A small masked image model, trained from scratch: trained on rosettes with rotational symmetry.
Rows from block 2 of the encoder of a small masked image model, named by matrix and row number. Rows with one number belong to one neuron. Each number is 50 + 10 x the weight over its row's rms, rounded and kept within 0 to 99. All counts start at 0.
After each neuron's rows are labels from the 100 images, of 14848, where the neuron reaches its highest value: "strongest on" is what is common among them. Only what is clearly more common there than usual is listed. The data: rosettes with rotational symmetry. In brackets: how many of the 100.
# fc1: MLP up (encoder.blocks.2.mlp.fc1.weight, 768x384), inputs 0-191
# fc2: MLP down (encoder.blocks.2.mlp.fc2.weight, 384x768, transposed), outputs 0-191

fc1.581:52 71 46 53 66 50 51 63 57 51 49 36 50 57 45 57 61 38 53 58 58 45 56 59 45 51 51 44 55 66 32 68 46 48 35 50 44 57 48 68 45 43 39 36 66 53 43 45 53 40 25 45 67 54 29 46 60 45 25 52 42 54 63 65 46 37 32 49 51 51 57 37 51 39 45 49 49 52 64 65 73 47 51 49 53 52 42 54 40 31 56 48 51 40 42 32 55 60 56 38 45 53 42 47 50 63 66 60 44 57 61 36 37 45 43 56 61 58 42 29 47 34 41 50 36 35 52 67 56 63 65 51 54 57 58 33 48 49 51 66 60 76 55 46 59 50 42 68 32 64 89 54 50 45 53 45 69 47 53 57 34 54 63 56 42 59 52 57 66 56 39 39 56 42 55 50 53 46 50 46 58 49 48 62 36 36 46 48 59 44 30 47
fc2.581:55 62 42 44 62 50 58 58 51 54 52 37 57 61 52 37 57 32 43 66 52 50 63 68 51 53 56 34 59 53 39 73 32 47 42 43 61 66 53 57 53 28 63 41 46 56 52 34 46 42 32 47 55 59 33 48 42 40 40 41 46 48 54 53 52 32 75 46 48 46 45 50 48 48 41 56 38 41 63 46 73 49 51 58 50 53 47 38 33 48 49 42 44 77 55 43 35 55 60 49 62 43 33 37 69 41 49 67 69 67 53 43 48 36 43 48 55 59 42 23 53 41 61 41 49 54 51 41 68 69 54 47 42 72 54 26 27 43 44 52 45 58 66 57 38 43 42 59 50 61 59 54 52 57 66 47 45 56 45 51 43 55 44 52 53 45 70 56 40 51 46 29 61 58 60 50 48 33 44 26 55 40 37 26 42 44 48 58 52 54 38 58
strongest on: warm (54); four-fold (37); vivid (34)

fc1.569:62 34 45 52 31 51 65 59 55 54 48 54 45 54 42 56 74 69 57 51 69 51 57 43 48 55 47 48 41 46 41 57 58 53 44 60 34 43 57 73 46 50 66 60 49 58 52 51 58 51 58 54 53 52 60 40 51 55 67 50 57 58 47 41 63 43 43 65 49 56 48 49 48 24 63 51 49 68 52 53 58 47 36 51 53 44 47 65 56 54 53 38 42 53 65 50 63 48 69 50 47 52 75 59 46 56 61 60 37 60 68 49 44 32 47 52 50 60 45 54 58 54 49 46 56 77 42 47 56 51 41 57 34 37 51 42 36 52 55 44 60 45 55 63 46 44 43 33 25 32 54 57 63 55 49 49 50 67 52 66 44 42 63 40 46 43 53 51 49 31 41 48 55 44 60 72 62 55 47 39 39 63 39 61 45 68 44 54 46 56 65 61
fc2.569:55 59 34 67 41 45 55 45 50 50 56 53 54 55 56 46 64 45 57 51 29 55 43 71 39 37 42 27 63 61 44 44 33 43 71 47 59 49 63 58 52 44 54 57 58 65 41 67 42 46 57 48 47 51 56 46 54 43 57 38 43 61 57 65 64 44 86 58 46 65 47 43 65 43 50 52 31 44 58 46 60 44 40 39 52 60 60 45 41 55 51 43 45 57 50 56 48 47 56 64 49 42 47 51 55 54 66 56 61 70 52 47 54 38 56 42 45 68 44 21 54 56 52 43 42 30 52 37 65 49 52 55 52 46 50 39 40 36 53 37 43 54 54 57 35 51 57 51 47 50 33 56 48 49 52 44 40 59 44 36 62 60 38 52 44 46 65 52 49 54 50 68 53 40 70 41 50 43 54 52 48 42 47 43 53 49 46 54 39 48 61 34
strongest on: warm (42); four-fold (39); vivid (36)

fc1.338:59 51 73 45 44 51 37 61 48 62 50 50 42 37 36 48 62 42 53 38 41 82 47 50 38 52 52 35 54 52 45 60 53 51 38 60 50 60 58 50 45 53 35 46 44 49 55 41 46 49 52 55 58 37 55 51 49 53 36 61 54 40 52 39 50 48 56 70 57 56 57 27 53 36 32 58 55 67 48 52 54 38 58 38 53 56 57 46 56 49 50 36 48 58 47 38 51 56 46 37 41 51 53 60 57 50 44 46 57 29 61 46 47 46 43 43 49 36 50 55 51 40 46 37 47 60 49 55 55 56 50 34 48 68 55 51 65 48 39 51 53 56 46 44 52 45 32 45 42 84 56 49 65 42 28 45 66 54 50 43 45 63 65 57 39 62 79 66 59 49 58 48 33 39 48 59 56 47 44 49 51 43 40 33 62 51 45 62 39 51 52 49
fc2.338:59 41 44 52 36 54 41 37 45 54 51 61 46 48 50 59 51 66 41 43 29 57 41 42 34 46 55 43 47 65 66 30 51 48 56 56 64 47 47 57 63 54 42 48 52 68 58 56 59 59 42 54 46 57 36 36 51 74 52 47 52 49 46 41 66 41 61 50 74 73 56 54 64 54 41 51 48 34 58 52 50 49 46 39 52 52 59 31 36 57 49 62 53 47 46 58 68 46 55 54 48 48 55 66 55 42 64 37 71 60 63 42 44 43 62 66 21 62 39 18 42 52 52 57 51 47 54 43 46 50 46 34 55 57 49 43 64 56 48 35 49 56 54 53 50 56 33 35 22 64 61 37 51 62 54 56 32 66 47 48 54 60 48 52 54 52 50 66 62 50 54 45 59 38 47 38 47 56 59 57 51 57 49 58 62 44 57 47 34 38 46 46
strongest on: pastel (53); five-fold (35)

fc1.697:59 38 54 42 51 65 54 56 65 52 38 43 42 40 53 43 32 60 53 51 55 37 50 48 60 55 19 47 48 36 55 53 57 56 61 57 59 31 55 46 45 49 46 58 53 50 59 41 55 63 37 53 59 49 37 46 51 45 57 31 42 49 48 45 59 61 52 62 60 46 49 50 37 52 51 52 57 41 70 66 52 51 57 69 38 47 38 70 41 38 45 39 51 55 54 60 49 58 51 53 67 50 60 44 34 51 53 51 37 51 48 45 50 64 38 55 62 31 46 40 49 61 58 54 50 69 56 45 58 60 51 51 57 26 58 52 34 51 57 45 52 29 32 51 73 59 47 45 56 38 45 68 66 42 68 55 66 56 54 35 41 44 52 52 61 52 49 60 46 47 50 54 73 61 58 58 48 54 42 35 54 49 61 50 50 46 39 56 47 52 50 44
fc2.697:57 47 46 57 44 39 57 47 25 52 46 57 51 46 44 42 66 39 46 37 56 53 52 45 32 42 83 52 53 54 41 58 40 48 40 39 41 64 52 60 64 37 52 48 47 37 54 54 49 38 76 51 48 46 52 47 47 82 40 57 47 58 53 54 55 42 34 47 45 52 56 52 52 64 55 50 53 68 49 52 52 55 53 40 48 55 66 46 63 50 52 67 46 34 44 64 42 46 33 42 47 54 43 40 61 53 62 68 60 32 55 52 49 38 46 52 41 45 62 42 50 64 55 56 47 41 55 51 55 45 77 45 53 81 43 58 42 38 35 60 46 61 50 55 35 39 48 72 43 61 55 48 49 54 52 48 29 34 44 74 42 49 44 57 50 50 53 47 69 53 44 60 43 45 40 48 52 33 56 47 56 55 38 45 46 50 49 55 48 52 48 59
strongest on: pastel (55); four-fold (39); three-fold (38)

fc1.553:63 63 47 46 47 44 41 67 36 58 47 52 42 61 44 68 59 36 58 46 41 55 42 42 52 47 56 48 50 39 49 48 66 50 43 40 33 60 36 59 45 48 55 49 52 34 53 48 45 30 68 58 43 43 58 55 47 64 45 57 41 58 57 54 69 54 65 65 35 56 40 52 42 56 46 54 50 71 39 55 38 51 54 49 49 47 56 36 62 48 57 32 42 68 59 54 50 60 52 51 51 60 70 52 46 74 38 41 37 57 40 52 46 59 40 55 69 75 49 62 33 69 48 50 44 64 45 47 44 59 52 40 48 63 45 62 55 50 34 53 62 33 44 54 71 61 53 69 48 48 49 40 48 61 50 48 67 42 65 37 44 24 52 44 42 52 51 43 52 49 65 48 59 51 57 50 52 41 25 73 51 61 40 52 51 42 46 49 46 42 48 56
fc2.553:56 39 36 55 45 54 41 28 56 54 54 50 48 31 33 48 41 65 40 46 59 52 43 71 26 54 55 41 57 55 46 47 57 49 45 42 51 46 50 53 42 48 34 67 55 44 53 34 56 60 49 55 34 42 57 69 51 67 51 56 46 65 58 56 44 56 64 55 56 32 58 52 48 60 74 48 45 71 41 44 45 52 54 35 54 44 58 59 52 52 50 58 37 40 45 54 40 54 40 44 54 48 54 44 31 45 55 43 61 68 37 38 51 61 39 57 53 60 29 21 64 70 56 47 55 62 44 45 53 42 49 44 57 44 46 49 46 57 70 55 68 49 54 52 36 72 60 34 43 42 37 68 52 50 66 58 41 44 50 44 66 36 66 49 50 50 59 45 57 61 52 47 55 46 39 48 51 36 51 33 52 48 59 62 53 43 41 55 46 34 46 55
strongest on: pastel (35)

fc1.700:52 37 49 42 49 51 59 39 41 60 57 35 50 49 42 52 56 34 44 41 41 66 57 57 47 44 54 56 48 41 57 48 41 48 63 44 41 47 56 52 43 55 34 45 49 67 48 46 58 52 65 60 58 59 29 63 52 63 41 69 43 61 57 29 65 54 54 57 68 44 24 46 55 45 57 62 47 55 50 53 61 50 38 43 47 54 65 36 50 56 57 56 60 55 58 42 55 41 37 61 50 57 29 68 70 56 65 44 59 50 60 32 51 21 52 54 42 54 54 47 61 57 47 58 37 54 48 65 45 52 47 48 48 72 46 52 52 50 31 51 68 44 48 66 60 51 33 57 17 64 44 40 54 65 60 38 41 66 62 53 39 63 70 50 33 59 60 38 55 57 44 63 42 43 47 50 57 50 53 59 42 73 56 42 36 30 46 54 44 63 45 42
fc2.700:49 44 50 37 60 60 47 63 46 52 53 50 51 53 39 51 41 53 41 50 40 48 43 38 55 67 47 47 52 57 50 42 60 46 34 44 52 46 55 48 81 42 45 60 42 38 48 62 64 52 35 53 54 59 45 35 49 38 49 39 53 47 44 50 34 51 47 33 37 54 60 45 37 56 43 45 52 48 35 52 48 53 49 70 43 46 32 66 49 56 52 42 53 51 50 66 51 51 49 55 56 59 73 45 42 42 37 62 43 59 49 52 47 65 33 51 55 38 20 55 46 47 52 39 62 35 51 41 43 35 42 54 68 58 45 66 50 50 54 47 31 48 41 49 21 54 60 63 84 45 34 71 52 52 45 45 52 44 58 66 61 29 46 46 66 54 52 57 40 29 48 39 40 47 52 63 45 56 38 55 56 44 56 59 38 59 67 44 47 49 54 67
strongest on: pastel (48); four-fold (41); five-fold (31)

fc1.233:59 56 53 67 49 47 41 77 43 52 47 43 47 52 43 56 37 57 41 44 36 26 50 53 52 50 36 44 54 33 62 44 57 51 63 56 57 56 53 44 47 55 40 62 70 60 44 66 53 41 63 48 50 50 58 53 53 55 56 41 47 44 51 63 60 60 43 49 41 56 54 50 51 50 59 53 53 55 50 56 51 58 34 27 47 38 52 54 49 54 56 75 42 61 51 15 68 50 32 16 51 54 48 49 36 56 41 58 38 52 37 45 54 51 41 59 51 48 53 69 39 51 42 57 52 45 40 50 54 62 72 62 65 42 43 60 47 33 70 57 48 56 46 50 33 65 61 47 53 41 45 52 54 53 53 51 56 44 53 54 54 45 41 49 55 54 51 73 48 54 55 59 31 64 48 57 51 55 40 57 49 57 44 57 62 46 44 44 44 48 49 40
fc2.233:55 51 47 29 60 59 50 19 45 47 51 63 49 30 49 54 54 44 45 51 49 56 47 54 59 54 57 58 60 75 60 61 49 52 51 48 53 30 32 47 69 40 56 18 45 60 48 51 58 59 37 49 52 48 36 54 52 52 44 54 51 47 50 37 53 40 47 61 65 66 46 55 53 42 64 51 50 39 62 56 48 53 64 57 54 44 48 43 40 58 48 34 54 28 40 68 49 51 73 52 46 54 49 53 43 30 74 36 70 51 51 47 46 45 60 61 39 62 38 22 50 45 55 51 60 50 63 47 34 51 31 34 49 57 58 51 53 52 45 47 47 63 46 66 48 54 34 43 41 65 51 43 46 46 57 53 41 61 57 51 61 59 59 45 51 47 52 51 53 58 52 30 78 51 59 46 50 60 56 44 64 37 52 60 54 41 62 57 51 57 39 54
strongest on: pastel (35); grey (35)

fc1.502:66 45 51 44 48 68 31 32 53 66 41 55 39 55 69 55 58 63 61 49 59 57 62 63 67 65 55 75 35 53 67 48 29 52 73 54 44 50 59 62 37 51 46 31 56 47 43 53 55 53 66 60 67 60 59 56 51 42 48 40 55 42 49 54 51 66 61 50 35 52 71 53 42 62 39 19 57 54 54 52 55 35 50 69 51 41 46 62 45 52 58 66 52 40 66 52 60 55 53 48 49 56 33 41 48 43 40 51 49 52 45 48 58 63 48 49 44 56 61 52 59 60 42 60 62 51 42 52 48 59 62 62 41 58 47 30 52 62 44 57 56 44 46 49 50 60 38 66 47 31 42 56 51 47 38 50 65 41 52 53 65 32 47 38 59 51 40 59 47 45 72 68 61 53 43 75 52 55 63 38 48 50 52 41 38 52 40 49 54 70 45 45
fc2.502:55 58 59 44 62 54 30 53 61 40 52 61 46 38 49 42 46 59 42 60 48 49 34 45 49 73 60 43 59 39 23 49 55 44 58 36 55 45 65 33 26 58 51 67 50 65 48 54 47 33 54 51 53 60 49 51 53 46 56 46 48 52 46 49 47 39 43 37 53 59 54 52 53 29 57 43 54 48 37 50 60 49 46 64 53 46 51 59 61 44 60 43 68 46 54 53 33 45 58 57 47 57 58 47 53 53 46 64 64 65 33 50 45 50 56 54 58 36 66 74 44 50 59 55 22 61 46 63 66 43 45 63 64 36 38 74 64 43 34 45 50 58 53 34 43 47 49 48 71 52 38 33 37 42 61 53 56 53 55 30 48 46 49 52 63 71 39 63 37 54 50 36 56 55 56 48 44 50 31 46 60 67 37 43 44 42 41 38 44 47 37 56
strongest on: pastel (59)